config.yaml
model: "masked spectrogram model"
dataset: "tunes sung on syllables by a formant synthesiser"
train_examples: 39062
n_mels: 64
hop_length: 160
input: "log_mel"
win_length: 512
method: "mae"
mask_ratio: 0.75
loss: "mse"
encoder_arch: "vit"
encoder_norm: "layernorm"
encoder_norm_position: "pre"
encoder_activation: "gelu"
encoder_mlp_ratio: 4
encoder_head_dim: 64
encoder_fused_qkv: true
encoder_bias: "none"
encoder_qk_norm: false
encoder_parallel_block: false
encoder_inner_norm: false
encoder_patch_size: [8, 8]
encoder_layers: 6
encoder_width: 320
encoder_positions: "learned"
decoder_width: 128
norm_pix_loss: true
decoder_layers: 2
init: "trunc_normal_002"
residual_init: "none"
optimizer: "soap"
beta2: 0.99
lr: 0.0021
beta1: 0.95
shampoo_beta: 0.99
eps: 1e-08
precondition_frequency: 20
max_precond_dim: 1536
one_sided: false
adamw_lr_other_params: 0.0023
grad_clip: 3.0
l1_shrink: 0.01
steps: 37300
batch_size: 64
epochs: 61.1
lr_schedule: "step"
warmup_steps: 3730
weight_decay: 0.02
adamw_weight_decay_other_params: 0.05
Rows from block 5 of the encoder, named by matrix and row number. Rows with one number belong to one attention dimension. Each number is 128 + 32 x the weight over its row's rms, rounded and kept within 0 to 255. All counts start at 0. After the name is the row's rms in percent of the matrix's.
# q: attention query, key and value (stacked) (encoder.blocks.5.attn.qkv.weight, 960x320, the q third), inputs 160-239
# k: attention query, key and value (stacked) (encoder.blocks.5.attn.qkv.weight, 960x320, the k third), inputs 160-239
q.300 097 [ 92 117 143 127  86 129 230 102 152  86 127 132 111 135  77 121 129 150 142 121 103 159 121 131 160 110 130 102 128 197 127 138 139  79 125 129 128 165 124 115  15 148 127 116 127 168 171 145 107  97 127  74 141 121 109 215 225 190 164  90 135 170 102 111 138 136  89 134 130 143 118 127 119 117 119 134 125 114 176 136]
q.301 123 [113 177 121 130 128 134  96 129  23 108  69 135 104 130 127 129  51 134 173  74  95  67 140 182 115 111 199 255 150 127 116 131 128 128 109 126 138 134 134 149  94  84 130 136 133 107 135 109 123 127 129 109 128  65 135 127  86  89 115 143 152  84  61 127 128  68 168 144 128  96  92  90 125 196 130 133 127 179 126 102]
q.302 116 [122 120 138 121 125  74 140  74 117 115 129  77 114 104 185 128  71 135 106 174 136 127  43 129 159 134  62  41 163 202 121 121  79  94  84 128 116 125 159  59 148 127 119 109 220 134 130 114 141 130 119  83 104 139 128 125 130  91 115 109 161 108 132 128 119 128 120  12 138  96 124 109 105 128 164 212 122 125 144 127]
q.303 115 [152 127 152 104 145 112 142  84 192 161 127 163 120 155 148  82   0 160 140 127 103 128 129 133  42  90 129 253 163  85 121   0 128 130 130 128 120 127 135 128 116 111 131 105 193 124 127 146 123 125 109  89 128 120 114 131 106 132 133 128 150 128  71  99 149 116 129 128  92  57 127 123 127 122 130 133 152 121  86 200]
q.304 112 [136 155 159 167 146 204  52 128 120 112  92 141 128 114 135 127  55 200 139 126 120  90 128 128 219 129 128 172  55 138 156 128 181 113 103 116  80 122 139 150  49  56 134 185 135 144 123  79 194 124 110  87 127 150 164 118 136 125 131 194 146  42 131 109 119 118 161 121 128 119 161 116 161 142 121 102 102 138 164  90]
q.305 101 [128 123 140 124 105  59 106 106 140 177 126 133 104 117 111 107 131 126  85 131 108 246 118 216 108 166 139 130  23 105 133 107 128 144  54 130 176 185 127 108 129 157 137 118 157  67 145 170 172 140 133 127 128 178 122 136  98 130 222 160 147 132 120 129 128 164 128 106 128  80 137 152 128 140 121   0 123  78 126 145]
q.306 109 [215 128 115 112 193 100 128 126  87  42 152 132 129 147 184 153 123 125 135 116 124 130  96 161  95 128 120 122 126 103 125  73 144 128 122 103 138 135  64 153 127 119 253 143 115 100  95 122 111 117 116 147 142  22 127  56 144 128 184 122 153  42 169 141 115 131 228 161 145 117 150 122 120 110  67 151 174 133 130 128]
q.307 120 [ 76 123 129 100 130 123 185  92 132 110  90  91 155 122 131 140 112 171 104 126 118 154 130 133 125  78 146 131 182 130 104  98 129 129 101 131 127  97 135 206 118 143 171 133 149 189 128 207 225 136 126  68 137 100 130 152 128 124 156 127 127 129 126 106 123 159 129 132 126 115 127 137 133  61 138 128 148 169 126 128]
k.300 096 [130 108 120 126  85 147  55 111  91 124 129 187  82 128 128 125 135  81 128  98 124  55 128 131   2 164 127 114 155  77 117 111  83 151 134 104 102 119 118 112 157 129 135 131 125 127 164 130 122 125 171 126 128 159 128 127  66 135 129 133  78 216 114 127 118 130 129  87  85 123  72 123 107 123 138 110 128  62 115 127]
k.301 118 [128 156 110 221 124 124 124   0 131 118 124 128 129  63 103 138 128 128 133 135 115 142 163  95 124 156 132  59 128 115 140 110 202  58  76 120 127 122 132  77 130 158 147 175 131 154 143 107 123  91 127 127 137 132  92 122 134 145 165 135 121 124 158 109 157  92 126 148 130 137  95 131 129 129 129  89 151 126 129 160]
k.302 107 [ 94 143 157 125 126 147 141 143 130 133 146 135 134 105 127 122 126  39 131 125 127 137 139 114 159 131 128  60 103 135 205 176 166 105  89 119  95 138 161 213 127  58 134 171 121 173 139  97 148 112 124 133 129 166 132 109  95 127 128 128 129 120 187 136 113 126  56 170 153 136 114  74 132 167 106 103 133 131 128 116]
k.303 099 [186 101 131 109 128 156 120 117 194  93 211 135 108  62 129 128 123  32 125 126 114 118 132  72 141 115 160 134  95  99 144 121  98  81 108 129 115 149 105 102 186 199 163 201 120  80 127 115 129 127 141 147 129 138 135 180 129 116 123 184  91 222 138 124  90 181 145 127  92 188 104 136 134 127 101 130 128 128 121 145]
k.304 113 [ 39 163 104 111 175 109 127 125 132 114 162 142 130  27 133  71 160 130 136 128 128 102 151  13 118  92 127 127 144 128 135 129 158 150 151  96 113 119 105 126  60 128 113 118 149 126 159 106 123 126 190 127 130 112 122 126 101 147  85 124 151 159  65 155 128 128 130  45 146 156 130 121 128 128 105 120 151 130 122 125]
k.305 107 [ 81 128 130 134 129 199 169 122 138  86 142 126 125 129 113 126 211 204 103 127 145 133 124 142 130  70 127 105 128 140 119 139 150 126  84 137  92 128 126 130 168 116  14 114  90 144  87 119 128 129 132 137 128 114  67  39 119  91 136 184 127 141  98 116 122 138 166 155 145 128 132 130 194 127 124 143 174 165 122 132]
k.306 094 [172 133  82 150 159 129 141 122 144 180 182 113  85 114 177 130 116 157 110 120 127 140 129 115 186 127 127 128 138 112 126 100 136 126  96 139 104 127 126 244  70 107 117 142 128  99 191 110 101 117 128  96  88 125 143 205 105 129 103 105 129  96 134 141 123 111 129 132  78 146 148 118 190 144 128 162 132  38 113 169]
k.307 108 [ 75 128 112  78  96  60 112 153 119 144 166 123 127 114 160 120 113 119  83 132 153  75 154 126 177 141 134  71 133 130 125 210 117 128 164 165 134 118 132 117 127 126 115 128 132 126 138 109 128 159 119  83  80  86 121 153 128  91 120 132 105 214 119 171 177  78 117 127 130  98 143 126 121 138 132 119 135 124  57 130]